From a checkpoint of a small CTC image transcriber.
Model: 32-pixel images, norm layernorm, activation swiglu, patch size [4, 4], layers 12, width 128.
Training: 10300 steps, batches of 256.
Rows from block 3, named by matrix and row number. Rows with one number belong to one neuron. Each number is 200 + 40 x the weight over the matrix's rms, rounded and kept within 0 to 999. All counts start at 0.
# gate: MLP gate (model.blocks.3.mlp.gate.weight, 256x128), inputs 0-127
# fc1: MLP up (model.blocks.3.mlp.fc1.weight, 256x128), inputs 0-127
# fc2: MLP down (model.blocks.3.mlp.fc2.weight, 128x256, transposed), outputs 0-127
gate.3,188,205,186,281,128,291,105,209,227,247,138,195,225,178,142,168,305,210,203,205,143,180,228,277,264,221,208,224,251,184,183,118,241,208,232,189,202,236,196,195,199,149,151,248,194,200,119,188,223,226,172,183,158,183,253,241,247,185,174,217,213,207,210,149,159,210,207,193,169,232,206,230,216,142,170,240,205,218,209,256,145,111,173,165,213,202,203,140,210,184,201,189,230,179,256,241,187,193,177,235,248,176,162,212,172,246,297,193,125,233,148,152,177,180,225,211,194,179,175,245,199,240,244,225,207,284,202,162
fc1.3,150,174,220,119,291,174,246,181,207,201,175,220,196,234,231,259,186,124,192,240,195,244,223,148,199,175,149,209,224,177,209,164,219,228,149,229,165,229,246,240,255,198,254,226,175,246,188,165,241,205,217,164,227,221,140,174,168,211,239,243,166,197,228,175,225,228,134,193,195,188,222,226,274,236,275,129,181,178,235,157,255,241,221,197,221,230,218,267,234,255,160,200,117,168,181,198,189,144,277,132,215,206,160,167,252,112,202,184,281,205,171,195,200,200,233,178,233,217,256,133,274,218,156,169,201,168,257,200
fc2.3,104,165,160,192,243,140,150,202,212,174,165,208,216,223,211,155,246,204,229,201,142,181,190,245,182,224,93,304,314,212,189,188,217,203,219,208,245,253,136,202,158,240,228,212,220,171,204,241,185,213,233,120,163,173,154,191,223,179,231,218,168,176,194,154,224,246,173,171,155,279,201,223,161,206,236,195,169,232,234,223,214,145,251,206,209,157,213,231,242,243,188,152,188,187,200,227,167,198,200,124,155,204,199,143,217,200,180,178,265,159,171,217,217,218,188,162,210,262,200,172,160,152,192,242,228,232,175,191
gate.4,242,230,223,233,140,255,215,242,244,204,177,144,168,188,186,191,228,208,148,189,147,206,139,239,197,183,165,230,193,204,131,97,245,88,278,134,247,179,237,253,192,117,246,183,164,200,242,276,195,133,180,126,202,250,237,173,104,198,215,207,220,217,143,274,223,262,173,221,255,218,168,222,211,346,221,220,161,129,193,246,207,140,238,219,169,253,258,192,155,132,144,181,238,174,171,277,243,145,191,322,164,197,186,169,125,186,184,154,187,249,219,133,244,131,212,187,158,168,217,228,252,179,131,221,162,232,243,272
fc1.4,146,276,188,260,189,222,194,190,198,176,205,144,149,206,247,205,191,258,236,152,121,269,81,252,224,135,263,179,124,194,215,192,185,134,196,173,224,214,122,254,215,91,171,212,201,134,248,120,220,164,156,152,248,208,179,137,157,244,176,132,228,244,256,193,180,239,148,242,279,175,181,197,217,264,187,172,154,296,158,188,219,172,238,313,162,246,226,217,167,183,136,219,253,139,175,146,303,209,196,317,181,206,145,178,247,241,208,177,141,224,170,153,200,185,226,227,101,143,220,265,210,210,187,228,237,143,192,269
fc2.4,188,220,191,232,144,123,211,290,188,101,265,189,191,256,150,244,164,242,123,205,206,179,240,177,218,180,141,282,210,242,127,234,173,259,106,188,162,197,271,186,289,276,231,218,265,149,176,201,243,220,190,181,236,238,226,340,206,185,226,195,177,237,244,192,190,173,201,141,121,164,160,232,240,218,186,195,268,135,180,165,189,164,184,184,240,211,223,156,232,193,176,185,170,252,156,286,214,214,217,135,192,224,107,244,103,162,233,236,263,199,241,251,219,197,202,256,218,107,139,141,45,166,180,165,261,168,220,163
gate.5,173,217,187,190,196,182,238,184,210,286,243,224,203,231,207,229,171,212,179,153,207,186,196,174,167,276,229,228,223,157,139,210,154,141,231,152,195,128,234,180,176,199,198,189,147,224,224,228,162,148,213,239,205,212,207,151,217,270,255,277,182,164,216,175,184,170,242,140,236,248,256,235,230,197,86,223,229,265,212,254,185,166,223,178,202,140,90,200,92,190,181,260,177,180,178,154,294,161,144,206,216,215,244,281,284,228,189,163,259,164,207,209,234,143,195,176,164,176,246,176,169,116,215,175,139,213,247,175
fc1.5,191,168,205,157,170,193,160,225,176,219,149,215,153,191,217,184,253,143,263,214,180,266,216,282,228,116,178,173,198,198,242,176,238,194,173,206,286,217,171,172,220,229,209,202,177,189,199,205,238,168,248,243,250,209,161,210,152,164,144,224,163,215,237,163,174,275,175,262,201,163,144,279,230,157,242,219,215,237,291,196,175,203,170,213,237,222,247,170,294,192,219,191,181,240,260,117,266,216,210,212,172,276,182,105,186,192,256,203,122,182,181,237,158,220,240,252,195,205,183,181,267,259,221,217,191,197,205,213
fc2.5,121,166,136,217,239,212,212,234,204,170,255,123,272,222,245,232,210,173,151,211,188,199,164,132,155,237,211,291,226,204,184,204,173,186,240,151,84,197,290,214,117,205,219,231,214,211,233,189,239,157,154,157,173,202,245,172,253,228,273,225,154,188,176,217,202,195,224,212,182,268,220,235,171,200,182,231,209,191,214,210,199,229,245,178,119,95,260,221,231,142,162,247,154,146,153,181,229,228,81,189,200,188,227,344,255,233,203,191,240,179,270,249,220,201,140,147,199,213,206,207,150,159,132,147,218,243,207,204
gate.6,196,253,189,244,200,213,237,156,172,226,192,243,224,145,216,188,261,221,267,203,212,197,192,260,168,261,176,192,245,221,223,250,264,204,211,204,248,236,129,217,203,210,136,181,249,223,139,191,222,238,182,174,184,148,144,171,229,153,112,188,278,229,187,230,181,200,278,253,195,182,205,223,147,173,183,207,176,182,150,233,209,203,169,180,198,177,170,167,168,226,220,213,245,232,191,247,242,208,164,200,279,241,207,256,155,154,197,192,180,251,157,212,151,183,192,135,184,203,190,148,136,162,268,232,174,177,220,212
fc1.6,198,198,178,186,215,222,197,204,189,172,246,207,251,214,230,228,166,206,145,202,181,237,128,186,238,176,211,232,189,191,178,253,165,169,180,142,174,236,201,246,252,139,229,166,263,181,249,182,211,207,122,197,205,243,165,216,157,235,203,220,211,229,178,206,214,210,141,236,224,200,208,210,172,286,197,193,127,112,156,208,243,214,231,201,215,250,233,268,191,199,196,185,208,203,191,205,142,176,163,208,247,188,177,189,132,181,152,210,202,231,207,171,234,236,263,208,183,128,154,189,167,216,259,178,233,208,160,195
fc2.6,164,197,199,203,178,179,215,211,198,184,131,216,185,238,227,245,175,246,163,165,202,181,241,223,184,228,196,252,223,247,219,244,211,156,164,228,212,156,232,189,140,213,255,210,195,225,241,253,168,206,142,245,228,235,174,250,195,177,171,279,187,135,192,149,200,161,213,231,252,195,197,212,168,233,245,173,226,240,134,170,154,183,209,187,193,171,200,275,183,265,194,188,150,197,163,236,238,282,194,170,216,218,163,188,120,192,183,165,189,271,214,180,263,148,187,139,169,238,186,124,225,159,142,168,217,206,212,231
gate.7,221,194,219,316,130,197,269,155,238,97,181,200,200,177,163,201,193,146,128,132,174,237,165,183,225,225,154,243,213,211,182,205,189,245,260,182,276,210,255,273,190,204,219,231,177,160,206,178,263,225,166,324,250,223,230,170,183,192,293,195,215,273,170,143,206,169,194,204,229,149,185,166,210,135,171,178,203,193,211,178,170,183,215,141,238,200,194,208,199,134,127,236,123,207,191,172,245,189,187,170,278,284,196,206,157,194,192,188,171,253,217,184,202,125,187,175,208,205,200,228,181,211,172,207,214,235,181,199
fc1.7,143,186,183,159,203,188,251,251,220,162,191,107,184,241,145,199,186,227,138,221,200,255,208,302,213,171,223,232,241,170,193,154,167,150,191,195,234,226,236,250,215,145,168,199,229,228,172,146,232,233,194,187,156,158,214,153,217,181,172,200,244,209,131,220,285,186,227,178,158,168,241,170,151,201,146,140,160,199,245,197,198,170,197,250,164,233,262,195,209,201,171,233,180,203,240,169,204,231,167,210,197,221,222,244,167,185,209,186,150,203,172,230,184,145,250,123,165,153,178,152,231,294,198,193,263,210,241,184
fc2.7,220,172,130,169,156,302,186,233,233,191,173,211,186,179,229,189,231,224,162,185,203,241,219,274,183,235,176,151,219,253,216,172,202,156,185,201,189,216,207,250,272,159,124,162,198,182,200,120,182,143,105,154,199,205,190,186,293,282,194,169,147,254,237,180,109,135,215,240,123,126,173,190,251,232,184,197,271,154,190,197,146,133,235,177,192,239,210,227,182,228,233,258,197,236,198,228,205,153,217,195,245,269,178,252,245,149,245,209,205,220,239,239,134,182,244,203,107,191,249,200,197,145,227,184,216,275,183,156
gate.8,186,205,228,205,147,249,231,202,139,235,183,170,224,180,163,211,221,196,187,211,183,207,191,201,216,169,185,199,183,156,207,229,201,268,207,215,161,179,254,273,168,230,233,233,157,187,199,238,212,208,209,200,225,192,209,248,244,183,262,214,188,256,197,193,230,190,128,178,140,238,205,161,160,117,222,235,247,196,202,147,162,214,211,204,226,268,203,196,199,245,202,189,192,196,179,235,205,184,221,252,209,216,190,236,173,252,225,188,200,201,184,169,212,222,167,252,270,210,154,186,185,252,216,208,147,167,192,159
fc1.8,222,234,202,183,166,261,189,154,147,231,212,204,186,192,196,289,236,187,209,215,177,161,182,185,186,197,241,186,178,183,223,195,221,229,196,238,196,186,166,222,203,248,237,192,233,206,256,269,208,184,163,223,183,215,229,253,191,198,241,208,187,195,125,174,180,211,171,169,186,201,149,125,224,231,204,246,226,193,218,158,218,238,197,202,230,226,164,180,208,229,206,197,238,187,176,182,177,182,221,254,218,205,145,218,190,205,204,122,222,253,245,113,243,276,178,225,209,203,215,195,198,207,206,224,140,165,158,195
fc2.8,219,220,182,162,193,191,252,212,105,175,185,259,230,240,137,166,190,211,220,204,223,237,264,212,182,264,185,271,148,207,173,249,179,139,221,189,192,148,181,220,203,211,234,163,135,198,255,253,192,204,240,216,218,117,174,210,161,157,144,222,265,121,245,205,228,212,176,228,230,193,183,205,222,169,256,168,123,245,196,217,190,165,186,201,185,230,194,208,203,189,194,212,221,218,195,209,184,152,178,172,170,209,186,211,241,134,221,222,175,173,214,248,223,159,163,170,194,153,225,215,172,225,160,214,227,193,224,183
gate.9,205,183,224,252,260,184,121,167,181,198,241,222,235,222,248,267,168,119,191,201,191,218,204,196,244,228,203,185,179,177,170,219,193,143,226,199,195,246,161,165,215,269,207,228,273,110,211,247,111,182,157,262,219,110,237,221,244,263,193,232,163,253,223,204,198,180,218,170,203,188,214,163,223,269,211,230,177,237,110,178,269,193,223,151,275,227,146,294,129,195,287,238,253,171,178,180,201,150,227,209,240,151,241,264,211,165,177,182,179,134,125,142,130,126,217,153,122,223,281,206,236,190,238,245,201,119,258,186
fc1.9,252,204,179,170,201,225,158,172,150,196,96,241,93,252,228,212,200,203,226,187,232,218,207,218,254,170,162,105,209,210,252,205,207,272,161,239,190,207,173,229,256,254,119,218,214,200,179,166,196,242,128,216,203,234,129,165,128,246,127,193,151,255,221,186,198,212,280,181,200,183,155,249,256,177,182,203,193,172,253,172,245,200,198,275,246,181,178,289,175,283,225,127,216,222,132,172,202,140,218,232,180,231,152,146,226,231,119,247,194,235,174,221,211,208,226,241,214,209,253,153,298,230,165,160,231,210,182,253
fc2.9,308,206,168,236,196,187,184,192,205,141,238,274,239,203,203,149,159,212,189,209,186,201,212,191,184,292,229,234,297,210,191,221,189,248,279,221,152,233,254,187,176,196,227,232,230,152,268,130,214,221,153,233,173,172,177,150,219,265,243,232,135,226,159,258,166,115,116,207,149,193,199,190,188,167,116,242,171,200,219,273,181,171,214,149,257,156,167,192,222,178,214,200,162,253,203,207,200,115,200,138,204,291,152,252,226,210,195,203,182,182,214,279,157,249,206,250,183,184,171,214,127,145,176,183,197,313,94,110
gate.10,189,226,194,184,175,149,212,198,154,248,169,222,175,265,193,127,232,189,203,108,208,182,177,266,191,159,193,229,176,201,241,165,283,235,256,196,247,231,131,193,211,304,176,194,203,168,197,208,190,205,245,186,250,139,205,211,128,199,148,198,236,179,225,214,193,302,255,158,208,230,192,223,198,205,173,207,253,276,200,177,185,199,216,217,235,170,184,184,175,123,224,173,206,187,159,150,236,201,199,180,233,174,180,226,218,146,237,156,207,255,170,181,153,155,250,196,205,234,214,205,203,163,202,247,219,171,174,237
fc1.10,181,193,184,226,162,116,222,158,180,272,204,254,191,168,226,192,211,156,251,131,220,220,142,236,209,232,144,206,220,240,168,180,195,197,214,162,200,213,187,196,176,246,215,231,239,201,174,193,191,154,199,108,247,150,179,269,187,179,127,222,245,215,233,207,132,199,228,242,215,188,183,231,175,200,177,252,246,226,223,213,213,194,217,214,205,212,174,190,158,207,221,209,138,268,249,231,241,178,154,165,188,196,252,206,196,207,223,137,238,185,256,166,189,201,216,184,174,256,182,236,170,202,186,195,182,167,225,236
fc2.10,208,173,211,196,208,263,122,152,225,231,203,231,197,216,229,164,190,226,246,184,180,205,160,129,139,228,222,153,223,197,234,204,193,239,178,175,234,210,186,221,210,211,178,162,235,200,230,170,173,153,228,162,216,285,221,156,218,177,241,184,164,281,176,205,207,212,168,198,142,236,242,236,157,175,178,193,204,179,234,174,188,260,221,148,178,204,207,205,184,215,187,181,225,237,222,190,235,143,212,174,154,177,210,264,283,214,225,116,253,219,192,203,160,247,227,228,195,255,125,212,152,237,234,202,196,217,163,169
gate.11,215,241,206,160,221,172,166,174,231,147,108,194,280,134,229,177,144,169,207,192,191,283,171,123,209,168,169,203,242,262,167,188,207,171,164,210,176,253,194,244,218,231,134,169,232,170,258,233,225,217,247,260,229,273,187,190,192,216,222,256,229,259,150,324,263,197,149,228,177,193,253,161,166,249,106,232,249,209,166,238,193,166,183,223,247,228,180,166,141,172,249,195,130,255,154,177,226,215,165,193,219,199,207,226,200,231,135,221,284,210,139,192,171,318,204,102,201,167,76,246,137,167,188,207,200,231,239,253
fc1.11,200,204,178,86,176,215,83,191,171,196,167,239,237,164,132,222,253,151,211,219,141,225,129,183,237,214,229,123,233,186,190,260,212,193,193,114,143,195,158,172,219,298,221,120,228,138,229,225,186,143,160,219,168,203,204,291,171,233,238,244,203,210,170,305,219,193,188,214,171,244,224,245,154,223,191,303,161,226,126,236,142,210,229,287,197,193,149,254,151,274,227,136,234,258,150,178,159,113,170,251,213,208,233,163,191,243,176,204,250,188,214,154,212,233,137,268,219,202,214,198,161,193,189,145,215,230,193,193
fc2.11,207,228,249,192,236,217,167,163,169,86,163,156,229,256,204,184,235,216,158,246,178,172,260,229,232,231,185,188,282,247,229,265,273,161,177,249,231,220,233,238,262,27,194,184,211,184,172,175,235,252,186,142,155,176,235,174,292,149,249,244,117,173,191,201,196,156,182,168,171,106,189,123,223,161,146,142,217,230,136,290,207,194,253,229,165,151,160,245,160,262,220,236,208,213,161,188,252,226,239,162,293,204,229,193,162,200,195,257,149,191,166,185,175,216,203,205,233,161,243,113,240,178,227,234,277,176,151,147
gate.12,224,238,158,278,140,275,217,205,175,151,155,169,198,234,180,200,191,117,184,224,135,171,217,243,221,226,160,197,198,203,198,144,212,233,190,227,224,222,173,272,203,154,173,165,186,135,134,203,232,307,231,215,182,163,215,169,271,134,210,157,207,161,206,180,219,172,210,216,189,151,172,272,233,160,261,251,179,204,229,235,170,186,229,143,130,251,133,237,230,188,145,219,187,226,211,206,233,224,188,216,320,221,212,168,220,186,257,256,147,206,199,166,142,239,207,230,129,171,103,206,216,234,214,202,199,209,193,200
fc1.12,188,160,262,132,215,155,189,198,158,224,175,265,149,169,210,177,197,226,250,166,270,193,194,260,203,142,117,179,203,257,189,243,207,206,186,192,224,183,175,171,235,183,224,180,177,186,228,227,167,136,185,173,260,226,226,195,209,187,189,244,218,167,182,202,179,251,172,208,191,274,168,172,176,126,194,194,248,258,158,148,208,219,204,201,262,145,227,233,197,176,244,184,173,206,169,235,170,187,159,260,126,155,286,193,222,263,105,178,311,202,269,182,279,192,200,192,207,241,264,229,140,183,229,242,220,167,206,201
fc2.12,167,204,139,229,195,219,263,174,210,153,211,186,199,187,201,177,200,145,153,204,234,168,245,194,230,201,189,235,174,179,201,171,183,175,216,130,174,142,228,131,159,214,226,185,149,240,219,245,190,278,208,262,202,155,150,206,149,139,229,227,289,154,144,269,253,238,190,259,341,225,195,214,241,256,246,224,197,139,214,188,233,282,211,143,99,213,210,180,233,136,204,250,248,170,238,156,269,227,237,201,202,260,165,145,213,183,217,206,113,219,240,211,151,244,190,205,127,193,170,259,225,167,166,216,125,218,190,207
gate.13,179,216,210,220,167,193,217,199,168,198,101,219,200,222,233,195,204,133,235,107,198,254,151,239,222,200,187,234,230,201,186,196,172,184,230,244,243,191,244,200,175,172,143,196,138,231,193,244,230,193,219,211,237,199,243,189,240,157,162,260,174,175,160,191,210,218,165,180,203,190,197,187,183,135,144,164,239,198,181,156,144,231,200,196,198,165,260,206,174,210,187,201,208,186,180,168,268,167,214,195,199,254,196,248,230,242,203,187,120,179,199,214,180,270,204,206,197,229,205,161,221,238,139,225,219,137,192,132
fc1.13,244,251,224,181,212,202,164,176,172,203,246,179,216,172,219,200,204,168,203,205,192,154,165,186,190,213,215,153,167,185,191,159,165,169,168,163,170,162,172,158,188,163,239,199,226,217,259,211,192,213,230,171,142,194,221,217,201,185,250,202,222,137,253,215,162,192,198,236,216,261,229,239,214,280,253,226,199,202,257,209,252,225,158,193,197,220,190,229,190,224,195,169,223,267,193,213,108,175,104,213,229,155,208,174,193,207,217,205,290,177,224,166,213,233,147,214,170,160,221,332,238,162,257,199,173,189,203,188
fc2.13,227,139,225,249,248,161,192,154,232,160,130,245,175,214,183,204,176,172,213,183,244,201,271,257,193,167,212,236,171,227,216,266,222,173,178,182,224,162,212,131,158,179,225,177,186,246,205,207,156,200,147,204,234,212,198,209,159,203,183,262,238,164,162,190,260,267,151,245,190,291,205,210,204,171,188,154,211,214,214,164,133,221,207,227,210,225,177,221,233,215,214,187,214,227,174,198,193,185,200,214,83,259,182,239,178,176,165,202,230,177,244,214,222,248,188,182,244,163,203,193,180,204,127,206,221,175,259,217
gate.14,165,196,139,225,165,208,209,220,202,197,233,178,150,190,212,203,193,141,175,156,168,260,184,157,199,204,199,172,201,173,195,180,213,198,186,208,173,177,241,161,215,183,212,167,189,203,183,219,213,223,142,284,204,210,188,224,194,207,195,223,189,173,181,220,207,216,186,144,239,172,142,251,229,221,228,215,215,241,191,159,202,222,185,174,158,232,213,180,218,196,176,190,205,265,264,182,172,226,249,181,248,231,166,138,193,193,218,205,144,169,192,217,166,216,213,233,187,234,135,186,213,207,194,201,229,261,135,196
fc1.14,170,154,148,172,202,180,218,214,166,199,218,163,129,189,217,205,222,170,193,202,236,199,198,213,172,158,183,173,164,216,154,220,216,231,205,250,183,205,235,186,252,211,222,213,177,198,207,221,189,226,177,197,214,151,206,211,188,213,249,242,200,185,175,213,213,259,184,177,194,174,160,206,166,168,211,188,208,243,175,217,203,218,193,247,195,192,219,168,206,222,185,218,207,136,211,226,163,225,259,223,153,163,172,185,179,171,203,203,236,147,166,232,199,177,265,196,191,159,204,183,227,265,177,175,220,187,173,222
fc2.14,204,193,216,203,161,226,210,145,244,221,177,220,212,175,173,164,190,217,169,215,141,187,179,177,239,264,250,198,240,198,176,224,210,190,180,152,198,202,194,249,199,147,228,173,232,234,204,210,176,210,200,177,205,181,214,136,218,165,203,222,223,174,158,212,226,173,219,204,252,192,189,200,233,263,214,230,186,187,199,196,243,183,194,177,176,185,200,173,212,240,181,207,234,204,155,198,187,227,185,181,225,171,189,223,220,199,239,208,140,249,191,175,257,228,166,214,162,144,166,214,160,178,220,263,186,246,237,210
gate.15,120,228,264,176,204,212,257,242,167,197,165,209,172,160,166,148,182,254,203,182,123,152,212,167,222,179,198,208,219,203,221,220,235,259,196,235,135,223,195,233,230,173,231,179,219,210,223,202,180,242,184,181,256,173,200,274,227,175,206,165,275,142,230,178,231,240,114,180,200,213,166,201,208,226,188,172,188,163,193,199,200,157,194,216,164,149,216,251,191,212,174,216,267,183,219,196,186,223,233,241,208,254,225,105,252,202,267,179,201,231,196,163,177,221,231,207,205,185,216,197,183,115,208,236,168,122,122,202
fc1.15,185,132,146,229,204,233,177,174,152,190,238,112,202,222,204,198,170,256,203,182,160,286,200,159,179,194,201,229,183,166,194,225,194,249,151,220,194,200,236,255,197,226,164,182,229,178,154,162,231,221,195,167,204,188,257,172,178,226,253,254,193,224,252,151,197,155,144,185,210,184,232,218,197,170,192,204,198,205,236,255,221,158,161,176,182,184,216,246,219,251,223,237,220,198,218,200,201,247,149,156,210,245,185,167,239,181,254,239,205,185,201,201,219,194,211,162,265,161,227,178,230,191,156,218,235,304,152,208
fc2.15,225,204,202,171,166,251,145,203,168,250,220,249,198,163,243,189,187,215,207,142,203,186,203,199,249,191,217,180,240,163,225,166,193,160,258,187,201,214,153,222,219,140,190,207,210,171,199,207,171,164,176,211,158,240,249,218,211,150,209,167,228,228,122,216,178,166,281,206,249,235,247,256,224,208,203,178,206,257,240,195,160,276,238,204,148,241,199,255,176,199,136,153,256,251,210,175,233,157,233,243,188,168,187,200,190,171,209,192,234,201,261,200,196,175,169,236,157,255,216,203,171,205,203,153,183,156,227,219
gate.16,184,287,227,208,147,346,151,239,187,183,266,181,160,94,137,228,219,207,183,215,165,190,233,205,186,167,254,201,194,204,179,182,186,191,264,161,271,204,235,263,161,229,191,113,208,233,243,206,198,199,105,242,133,229,226,202,274,160,219,212,209,180,101,237,211,160,199,217,115,207,173,179,127,187,244,232,186,183,234,151,150,296,257,82,230,216,199,183,169,202,217,212,174,201,184,219,149,222,254,245,193,283,197,271,186,190,233,176,249,244,250,165,228,177,188,191,155,232,238,252,165,246,231,207,210,168,177,200
fc1.16,121,166,185,171,186,208,269,167,147,108,172,163,102,236,187,172,237,218,238,140,226,197,129,183,135,259,215,157,170,265,206,224,282,153,209,260,184,240,176,279,194,216,226,131,202,283,205,218,195,209,314,201,266,134,221,194,194,137,209,241,273,229,178,171,230,240,147,158,169,146,154,227,223,221,159,168,216,197,163,175,222,175,219,188,172,258,203,315,269,208,206,256,220,205,187,188,228,202,199,187,199,179,216,210,213,203,238,187,189,226,187,181,229,189,198,163,172,199,209,207,221,208,150,225,223,131,186,143
fc2.16,201,171,170,180,226,134,257,227,219,205,220,222,262,207,137,192,154,213,197,212,228,260,160,183,188,259,192,304,180,174,191,172,147,170,203,213,202,141,182,161,261,207,198,225,207,145,173,241,224,124,235,171,150,269,138,230,107,224,145,207,174,206,232,205,217,188,253,193,240,234,223,277,220,251,206,214,167,134,239,268,196,85,141,244,196,208,197,199,154,239,228,177,224,134,214,197,189,123,163,177,186,191,246,123,206,177,199,273,261,118,186,209,207,171,227,185,196,200,146,150,196,116,260,221,223,219,232,245
gate.17,250,220,220,184,225,220,237,171,243,163,168,300,214,198,254,213,238,141,127,235,215,180,292,252,141,247,269,202,218,226,232,194,270,213,209,243,264,198,112,137,222,161,200,157,162,173,211,263,168,237,209,249,222,238,137,129,115,149,202,222,185,153,127,199,260,202,207,218,285,155,188,153,295,175,235,212,205,190,163,232,220,187,216,214,230,143,174,134,189,209,178,174,201,250,199,147,186,154,223,243,174,165,165,169,273,161,207,272,217,279,163,221,242,203,185,245,205,218,188,201,142,176,188,192,236,168,146,211
fc1.17,169,242,177,232,153,198,210,234,193,196,255,220,195,178,152,150,243,166,223,165,234,164,211,229,218,232,142,218,227,208,194,203,247,118,310,213,198,212,305,206,119,217,210,237,139,242,170,182,270,176,195,193,225,154,205,188,176,183,195,158,200,234,245,205,134,174,236,232,206,160,185,227,167,201,156,177,176,224,229,165,229,239,195,199,182,153,218,184,160,199,221,210,200,160,232,277,208,181,100,271,207,233,290,202,130,219,195,106,157,181,156,191,171,169,236,170,190,249,179,121,239,230,160,182,148,256,159,209
fc2.17,119,246,216,197,175,255,214,202,225,152,172,179,200,183,147,140,205,229,212,182,247,222,198,180,165,180,186,256,126,220,128,146,184,249,213,269,189,173,116,225,198,239,190,226,159,221,172,193,225,223,188,93,221,241,233,175,168,217,239,186,294,240,195,263,274,183,178,170,167,164,241,148,190,158,197,165,190,201,167,244,213,215,208,226,185,168,214,238,221,139,226,216,230,185,262,145,205,156,218,231,180,245,162,201,258,235,163,262,201,129,240,259,132,201,159,284,150,176,237,227,238,211,125,200,89,187,286,191
gate.18,255,250,236,246,168,203,202,165,152,207,237,169,197,237,179,143,185,206,158,211,222,174,223,216,218,207,182,221,182,207,192,178,225,193,190,142,157,259,167,255,210,162,177,158,203,220,225,192,224,171,270,135,189,204,166,250,168,203,246,232,167,232,230,263,158,189,226,205,224,202,200,211,205,221,164,199,192,242,242,267,252,197,208,194,185,181,165,251,193,200,161,201,240,237,209,226,122,214,180,246,237,215,200,177,143,161,253,190,142,205,206,173,210,137,115,172,185,200,169,269,170,177,274,191,198,222,165,252
fc1.18,209,192,189,234,187,185,200,245,215,188,189,234,183,161,205,160,200,159,184,180,148,219,246,176,184,192,226,210,197,218,172,230,248,223,197,206,158,243,182,198,210,178,244,166,210,128,204,217,226,229,203,193,225,189,172,93,236,168,216,207,206,225,202,175,184,195,161,225,146,204,148,183,136,173,237,127,202,145,133,217,190,184,228,198,246,175,239,186,228,155,219,219,177,235,196,190,218,244,218,209,245,228,270,236,191,168,195,190,213,237,186,166,225,168,175,180,199,246,144,224,146,276,212,240,159,212,182,187
fc2.18,233,192,161,225,230,207,164,213,189,180,217,263,213,217,255,214,191,214,255,200,184,211,186,240,163,218,155,262,165,155,190,197,222,183,115,209,223,175,147,208,215,165,231,209,151,251,132,210,158,222,201,190,196,226,244,195,208,212,253,220,205,201,192,180,184,189,190,177,183,254,240,184,215,192,170,201,192,212,152,217,188,200,128,178,251,169,179,262,203,244,167,193,203,163,250,255,201,221,211,203,163,178,127,294,194,215,201,212,205,194,176,231,208,214,160,154,194,239,171,163,225,229,157,197,202,211,232,145
gate.19,144,227,192,219,158,213,244,242,200,149,171,263,187,178,158,173,210,103,211,191,189,191,210,287,208,184,248,204,250,218,195,155,278,229,144,127,187,272,127,225,233,133,201,198,242,171,174,175,245,195,189,180,251,192,159,184,227,147,202,195,237,179,186,164,142,222,172,227,196,193,157,222,234,103,210,133,210,214,116,267,202,164,226,142,200,255,159,190,215,148,179,198,188,254,215,259,205,183,192,206,189,181,206,185,256,135,206,169,181,299,177,167,190,227,219,161,184,217,181,209,111,225,240,287,209,219,187,212
fc1.19,143,244,189,144,130,249,243,211,200,207,167,227,145,237,164,192,135,153,195,242,202,169,184,241,194,213,217,204,276,206,151,204,244,221,252,163,83,207,240,182,181,175,262,163,128,188,240,211,193,216,221,134,195,190,168,176,251,119,226,211,212,156,184,306,182,184,216,193,207,158,175,255,179,238,267,208,251,195,279,216,85,230,254,184,109,174,190,245,249,184,145,179,182,196,216,264,199,245,149,237,204,175,181,203,204,257,175,234,212,253,278,172,298,231,154,204,141,262,209,232,196,194,168,162,167,208,185,291
fc2.19,195,198,149,242,235,208,145,182,184,212,287,178,181,216,201,214,275,215,178,186,163,208,176,190,181,219,166,201,208,150,194,196,165,230,220,250,225,184,188,153,213,266,167,182,208,207,114,195,180,205,206,180,228,197,279,277,213,250,262,181,170,274,231,186,197,257,203,113,203,234,235,140,190,174,118,250,208,139,96,172,180,200,121,214,260,211,184,109,253,248,170,215,276,201,273,193,168,136,260,197,136,154,101,223,210,175,251,203,181,116,191,238,181,261,161,254,276,193,214,192,249,231,212,210,217,263,174,106
gate.20,192,250,181,168,101,276,224,170,144,217,173,184,162,185,124,225,247,205,276,208,164,247,195,186,207,250,212,150,152,207,198,212,179,214,212,231,152,211,237,229,170,238,135,198,160,175,222,236,228,150,208,277,139,222,160,177,174,193,190,189,158,185,199,186,192,166,217,184,174,188,202,180,204,216,214,269,266,211,210,95,170,195,215,231,212,264,132,251,203,216,186,219,179,201,179,190,253,136,176,241,309,215,221,197,204,238,156,201,238,262,191,141,181,222,210,235,146,183,217,202,181,261,202,176,141,177,172,179
fc1.20,217,153,208,233,254,128,138,205,266,126,161,277,213,223,223,222,139,207,127,193,239,206,251,240,208,235,124,203,237,144,273,144,223,178,177,165,241,194,202,243,252,144,193,178,241,206,140,151,192,257,230,134,258,194,191,206,178,162,212,185,210,238,185,215,150,199,182,222,247,199,150,204,242,183,177,167,167,168,190,286,221,212,184,157,218,154,188,209,184,171,274,206,244,215,209,177,217,157,177,215,161,293,200,201,170,134,232,228,100,200,122,221,195,168,257,135,221,218,266,213,166,174,197,204,265,156,212,227
fc2.20,196,160,225,252,201,211,161,165,230,211,167,143,227,114,291,227,236,174,263,247,203,150,182,248,217,124,248,204,201,212,217,184,215,218,196,217,150,202,204,156,177,147,193,183,211,137,161,113,265,169,192,185,241,263,251,103,166,241,140,231,87,251,201,222,124,245,162,191,152,209,236,222,158,194,155,214,252,158,153,146,157,239,194,263,213,141,261,198,221,155,204,222,184,184,184,211,193,284,142,235,151,207,208,218,207,236,217,264,203,210,237,237,220,299,123,233,184,218,156,308,139,201,150,151,194,158,163,252